Weights of a small model that predicts concentration at each pixel: 3600 steps.
Rows from block 11 of a small model that predicts concentration at each pixel, named by matrix and row number. Rows with one number belong to one channel. Each number is 128 + 24 x the weight over its row's rms, rounded and kept within 0 to 255. All counts start at 0. Numbers have three digits each.
Before each channel's rows are labels from the 100 images, of 14976, where the channel reaches its highest value: "responds to" is what is common among them. Only what is clearly more common there than usual is listed. The data: reaction-diffusion patterns (Gray-Scott).
# convs0: first 3x3 conv (model.decb.1.1.convs.0.weight, 96x96x3x3, standardized in use, each kernel summed), inputs 0-95
# convs1: second 3x3 conv (model.decb.1.1.convs.1.weight, 96x96x3x3, standardized in use, transposed, each kernel summed), outputs 0-95

responds to: feed 0.026 kill 0.055
convs0.56:111141114085139148171144116120149150091128130108157157144166131112069108132094125129121126145133128142104147146126141100145140123108114164117180116142130155119093129107106122085177076144114183096122133156160134149095120084122131101113134077146127132087133157127155125152155145136104158118
convs1.56:098129133165116176091118107121169136119141164155131131126140095166122125151149157096127136141153138134105125173121135133130154101158153163122130079129095150090101105127142143163135111103098142106171106138123164125126179104153098159180120121126175136143097095154117152130159100146121120126

responds to: feed 0.062 kill 0.061
convs0.73:072137139141129113156166145115117173124112157137178136117199152153110084149133115185148172159122145132152124154106144144170133126147141133140178120162136098121131131082170105114124129161122135129119143106148122146112156102115148094121125130125098102119091147114145141119153117159110116114
convs1.73:157213110114120110144084157115113129084138132117112098100140164115118130139130146126147108130149092128095122129102100138133152114140119101131073144146111132159178113136154167132114157127114163142127136165123179116119127146106117162127109137146108156129150134163146138174097121165171133147

responds to: feed 0.039 kill 0.058
convs0.29:133160137150158139146135142111125151105143079118151149106124146151105143141114135114155136084174109140135171177131171120142117106158113117157142150147134133151109102127114109116117124162128162159145146143146114113109161140157134121139146097098158157153165139081143190168161164143132168099
convs1.29:128162113109162154160141138143116148167085088124117138128076150089133121112123124147157127097108113092149146125150161089114084124122116120139152155129147122125077121095116133104117143155130123121123075145137126129155127144105089113125139155154111113192101166083123137118125107111148107073

responds to: stretched; feed 0.039 kill 0.058
convs0.30:159160145135162136125137138131134142089137098122163134107067113174108163175097132123171191115128134121150137158143146119139120096134132141164154153146122114150156079119122168149113098121086123119123145154121110085124150125123136151096151116078129140155154141077123150133133105126132124146
convs1.30:158153098112133164138159155089108144166123129108142152187141189069131114141135157119167139119114110072185083121127138118126165089138125139128126120138145118128123122123130154081106114129135173111140116166154098144120093132124101114119142108140148115080119126094135116133141123111123134110

responds to: feed 0.037 kill 0.06
convs0.54:138140096125104126166077119095119166124143108105138094121107173135111138128165096107142086158089105148101167107107117143123136124167107139115150159133135101094182144107134130143107101131116126148149111086132134144111153137140070110138130136096161120137122103102141122105084140181135099152
convs1.54:165127118137153137154135118134134129143146095147135070146116153101130099136102101097132149119112110132122098141102145112095110098130079113142149114124144143123144132132154134110091141135117112163128192153135172144112109112107134118157143122163116134173164121123135163208156132093154162166

responds to: feed 0.03 kill 0.062
convs0.91:125160132104148094111165197124128143160097156143106116127180097126128132164106093136102112142150150147128125147089105151160135109148073156130149085170126157139117136103155126140112111122112147123105096115111129134146102103098148129114144107144161158124159177109099143149122106115115087118
convs1.91:165137165091110165155117124142097104114107093138128183155110122089127142113134127121143186117132123101142123100113133120120154152157127109159111141126104103173151133126112141090150160155160120146098130102124133116115138174104125162116102145157137141094115117150108161131168167152084093089

responds to: feed 0.039 kill 0.058
convs0.46:118098110152146132087133126143129102143132122155131118123120180163159137135105130140136133115151163186154128130124132136119114137138195143130102170070129104150128126086139142150154114105103121151116125134131114160160125146129133156161086125060182096101138116106127155126149106116126096101
convs1.46:136149149132130136141162142142133144125129133103143127137121123088138137145149116110130121140099137102157138149159165087186128154121111136112154111122181123096129109172143088115112070142111129121145072106130086147098137106137108121117128127120149170158068149079137139165074130101121125140

responds to: stretched; feed 0.046 kill 0.063
convs0.66:122096093186135125076116090163143116120153115128101141122100128105171114128126112137131122134135131147141099121122119158116122134094177175104112145118091090151149147145077134108162142112193136131159148109126136076128144152139132119142112179124092097096113146141118110148137101146146135116
convs1.66:130107122113099126143117120135113132099103156098133159099133066166115129104131152144101107118093083132122132119143082120125174165130140113117121080094163122125170099172136150139126144098130091143117160153132085125086162142116145180144152120108140133121135145160133111127103150158081123125

responds to: feed 0.039 kill 0.058
convs0.87:119118121119156120122134153136109139124093111144135119101173149172132098126132130135108172123125116087153176126148124193136102078172048132152126125162124080147109109132138148128094096119148157178118143113106132127130166099122148128136166121105122119144144146115131132145112095131116123099
convs1.87:125131163114119104147136136132139135111120119151126118136135150081123143124151119099095103122121093125167088121117185139132078125137150131105095175146121134132162145129107114126127116180112080135120164129170110135105106137105103127064110134138144161139173112115141126178106148160156164168

responds to: embossed; feed 0.039 kill 0.058
convs0.38:170072164171131133121082106121099112144169113165131089085086148111124119139128164093114095100144143150137128120177103126118100125134152097129116140121107135121209151140127119124130165137153107151150131110131130125148089157102129153127102133104093123157122106123132136143145142154116105112
convs1.38:125110098130159110099160126130129114128125143151119157144111141083124154131156107158141146141120156103137133155163209074132101139124122147124114166127167130089113117144120115090126100161107126109136116114154081165099143114183088096134140086121148144101114148100125089134105129128121109117

responds to: stretched
convs0.11:102150166104154094124163144159142133115089113134117143120199110146110138134141098137161114125164090118136150109098132158134136111166088137105124108146117152139141103125155122108119131117136127134139157138129130113126167160177181115123139130096139116145102165121170135177095071102113158127
convs1.11:097130154100103169146051142129143154080118183106131167128122144148139109132102180127143161123137123130103142108109097179126110132126105129114137134159086116157118124155154166122159125104141148120132126089081106088120083135112125137162130147141142139128173137139139135122123124158153114128

responds to: feed 0.037 kill 0.06
convs0.82:110112113096149088118161161144087169115114120114137105146185131129132097136135150088131148115146134100150138148111128127149100104153106122129131098185133114126035118136128144135134104096106188105107138137123135109158149158110158110139168129143129116176136137122145122155106122130136131100
convs1.82:137167169112110120143119135139117124138140137167114098180133132148123137142117138123139144121075110106104108124131087136090086107124120149143157154096105126132138152143172105107124132136123109151137182158155200120160089106115117071160081134136130140143115134129127177128135113125152091134

responds to: embossed
convs0.26:116125095129138151113126111108175105159179079138094118111095115073123124127142164123189125118151134124120128132131143124104094104108156096146144138087102140133134112119146125118123188146150108145168108108121105107141164137173104149128098129119108103148143108101138137102112116174139122177
convs1.26:127118107147119140096136145137128099117152121170118140159097119147118107123127103153167143116140127118138143143111142147161157147131098149147130149124133140123108100126088115088148133131109123129143181125155159127077087120119149105150161102099122087060135113164104113077127158102164156071

responds to: embossed; feed 0.039 kill 0.058; feed 0.062 kill 0.061
convs0.62:066129084154103125135099124115174140120146102130109155073113124118121097157151128147137147103166160153139114121130134148134139100173148123154148093068085129115123135102111126110148145091169116171145116133135122155152158131116157135133151158088155127085094099108139117136107127110113140128
convs1.62:142122111145157142139161141115107127136142106097131114142140133079144168148138095159081115134122166149117147138148155095071148139132142141127089163116160123109088085136120119116108093140120136127142111081128105137101137122114118130063164098137108161142091153099088129085114156122161134133

responds to: feed 0.046 kill 0.063
convs0.74:125085132127119128117146157172129130109088121165143119129164129104152122127104143112119134131127117133150109155143131159113121108100147179082143084162114077137136112100138180175137102116121137091127171124129140090124112118098137168155133120110104151074154126113130128163165091095142157131
convs1.74:127089078120132134126088148105086075099102130103124150119140085177135154108107149110140087113119173123098160111140141121173136154109137109151154088098112125141125118131156137160138152133148126155099111107108098148117153131140160141154128131139136098134151163156116129098139143098086086097

responds to: feed 0.054 kill 0.062
convs0.70:136114162056160164148177147149137156122142114130118174123144096105079108115130149109161103129106119128122133153121145128146099121140162135104129107171156137129091118145149100093083145163132166083121152156138134116125112102112138085162162106113086139116120152133137142146139138123096137116
convs1.70:127139138155146140100074115130163145109163143111118100124168126136115119151130159131099134173146158186091125143124090147107137107146129150112090105153109152102134122130133144170148082129099164102162106124104152136130162099168093168136133160127155148157152121136129118105147101149150121169

responds to: feed 0.039 kill 0.058; feed 0.062 kill 0.061
convs0.7:120119197093174141132153151110133127099125117099136135111127123134112100140117159110163088075153107117136169168118144118151162126153115074158125133116148142142153114138152113106122152104101157092154161132123118095096120175110143130159125134110147185158131115163116135124118137126118144091
convs1.7:079127160140114110129137111149132134178121161148106095158127140088127160117139134149096133127091136098174151125176136111144098157129138123136118124111143118109104122119146115138138113136132106114109096083127071181133112114139124110103127115097132135192125200082130168142119126135150117131

responds to: stretched
convs0.9:126107207134130092177143136159111134149098160124162118135143096130111135128152127118128126109125084080131117115101107102130127128137091104152165110122130180131080117114144089123082108153126126129175119136119122147146128155111138117128167110129173145174109141134123180143134137152105136104
convs1.9:090097116132119134114131172149100106153099135178075109121123111156164116116112123144114150110138134131073108123148123141173091132112172116125133126110088107148152140086146145136126133126165159148103153177124139134129154130130177114149102167133085112130138124149130110137116082109157173115

responds to: feed 0.039 kill 0.058
convs0.22:164127152106140086159144143110120147085113123129154136087183142163081118167101159164158138149173126122153182172101144170145147104162121140142162123137140133164153104087117101128146139141098148143148123123134124144102156109103165127133125088133149125127115155123122109139124122128107110095
convs1.22:082077148139093161141162130138144155155150174151100122135130145109129144134136146128100121129105131106165141110137110115109106160126109133117154113168140120122162101089111080123140122140117144132128108089127082144122092119157141103067121077105113144152144141105117133120069136137139073127

responds to: stretched; feed 0.034 kill 0.0618; feed 0.03 kill 0.062
convs0.95:095103116097128068153175154139128155140088094155146106140164162111152128092128161105135118117107118092107108110095092122145120106098122131099139106128134134130108138127160128174135124111111145106126142148101131119160100111101149131124187119174097155119135152140178173151138102145136139111
convs1.95:137104154101151100098108129087105107120103144143161131148114097158123107118121116117101125127076128115074139112150115118119091149123181119152170134110094111122166141122173128117154126114117165153114167108113163134155153103114136110148063170118140129172126150157093146143137133128102137113

responds to: feed 0.046 kill 0.063
convs0.80:103155098091087116142093125113113130087143147153132137126175161130085126154161121098144143175129126134115141136147126155170098121156120191116193122128108142158163125100129134144150113158119115123108162118149119111123143069137132138119132112115097121111098127112133135126142081113089093151
convs1.80:173154128117139139147127151115104127143127050083104077127110165138122125123130116132155156118128150103140120123116105133160138112141102107141090172159156134164120129103132124109127162146120150140123132129138144128151119155087183111173096117177134120166165109155097139174122145146108124115

responds to: feed 0.039 kill 0.058
convs0.34:149127133138138143111138132149133161119122108175165130122138095137148164122110131135123143060133108158132142158126120112139122114099119095128096183137090119143160110104121131149146123095103152130122161121131085124119167153168182160113151134048143161120153136097103163136117154116142130125
convs1.34:130136138105164112130154126104110146089119126086144171111139142069129126129143128125162105132098149123184124127135157118098128098119117126143111123117142131117115154142120142111102110178114072129145102100140087151096082137129111097076130116123115116154172132077158110127156102103111142083

responds to: feed 0.039 kill 0.058; feed 0.062 kill 0.061
convs0.86:144111106072136136120126143135108168117081117150143121096183143149105114149128116129074179132134136133128161149123139129172105112148114183142151121163132096143099125120146122106172105135122176109099156131146113131139169110137137100119155110106124133106151154087139135152159112122117154080
convs1.86:151148130143108155135086105107130114103157136125122191119150098117111139154130170081101099150179101148165130162100136169069156128142128145117081110141100133129150122138155149151089130122122134102140090148109159110146153129154122177126090129129140138147106115126115170119122140159113125145

responds to: feed 0.026 kill 0.059
convs0.24:139127167184115167121088123147134130157160124137142134128071121108137159128121116112122134065156144102157100130154140097086113104111145140095119137099123109131106097134108124153124130135128126084162124146160140120134119160172110155183125138084092141131120120135112114166158119153124135181
convs1.24:134098098138118124086101092121155133125147145128110112122175121160118100163167102159107187151129138157110101151104110157173097096149149163129146118164111138137166115154092135113123111107130154145150155165138180114097157117125137109134127093103153105126116132164140087117150115122097115122

responds to: feed 0.039 kill 0.058
convs0.52:147137167166125123130119139114071155111172099166155109122185121173112132105120116146139158120170150121111177102107111107122118137141126108153138136124124139110151104109122092121118146124164109162180122113130106176105147120115179145094153101113176143145105117141107142114123149121113106102
convs1.52:118113160146160082136158110158126171110117133127119110092135123083140158134120090136103103139114152146129142155138159107148115149127133131133131145116164143126129124145095089089136115153105123107140100137146069136118179110148099100072166105137145152130182111098121095122110097122131172102

responds to: feed 0.039 kill 0.058
convs0.92:130127143146149088130143148139115180124089127178156117112174147179129102143113146121110157116135160108144159137136125151134128073153069128151139128153121082123086123134126146127129085121144148167098134121146140123131164110146164131102171138093168131122145152104118154133133085115134156106
convs1.92:164145147106137084161111128139143149129129159082146146106158109054119125142149127116130109142114077128155117113121130129111107129132122116102121123131131141137159173145147098137131127127124103120139107112112108135109113147117099124062085132119141166125143138099152146176146145100049138166

responds to: feed 0.062 kill 0.061
convs0.67:148122108142135191080098135127167132096193108092125146113090130160145152138086113143138121106149132141143132140148157128123084148143142139125113180123106078142165112129111125089106143142160113166159130111160112106130177145160121120136122142079142115138135140087117123132120160121131140133
convs1.67:150137099113146122168116143130108140129104087125125163087097160105145127086137118173102101107127124132147116113130111126119117076081142113144107083101146116124093155146103147164062123109145111148114088141131096150155126143089136134151172104142108142165120099132115111095128153125137088141

responds to: feed 0.062 kill 0.061
convs0.47:163134110157167179141142121138130149093172107085137164138104114120110116124134098121097088091135108144148113144117150096131121124142135125146109171157153114141110122167115098077152132152150163122163156150153140112127164160144099113169138141091127138139115135106166133166146152121105158087
convs1.47:129166106120115098157092108117146127128120104127130114095142120152138115131084164118127128145140127162080120133122081098120133112147146152094148104110119151130155111106147159221128110132118146120130121123094112106172170125136124158174125168170128136167126121126108143132132105108137106183

responds to: feed 0.062 kill 0.061; feed 0.039 kill 0.058
convs0.23:139127128131143124140131169117106143103095105131150130103176124172100113152116152147146158146152150179156173164155152158194119111147113146177144094185117131142132124105175118106097102119127129135120142125140106091133182116124155136125175097118142146132143148100128133125134132117110120111
convs1.23:123105127163126135140126125133150115161192142156120110153157157107124134136131120093107093158174101135144141097080135149102131130108097127087096156176109132138163102129105108125109126148136105119126117100124091107106083162154123135077123063121136127111148082118100142094113140131119132119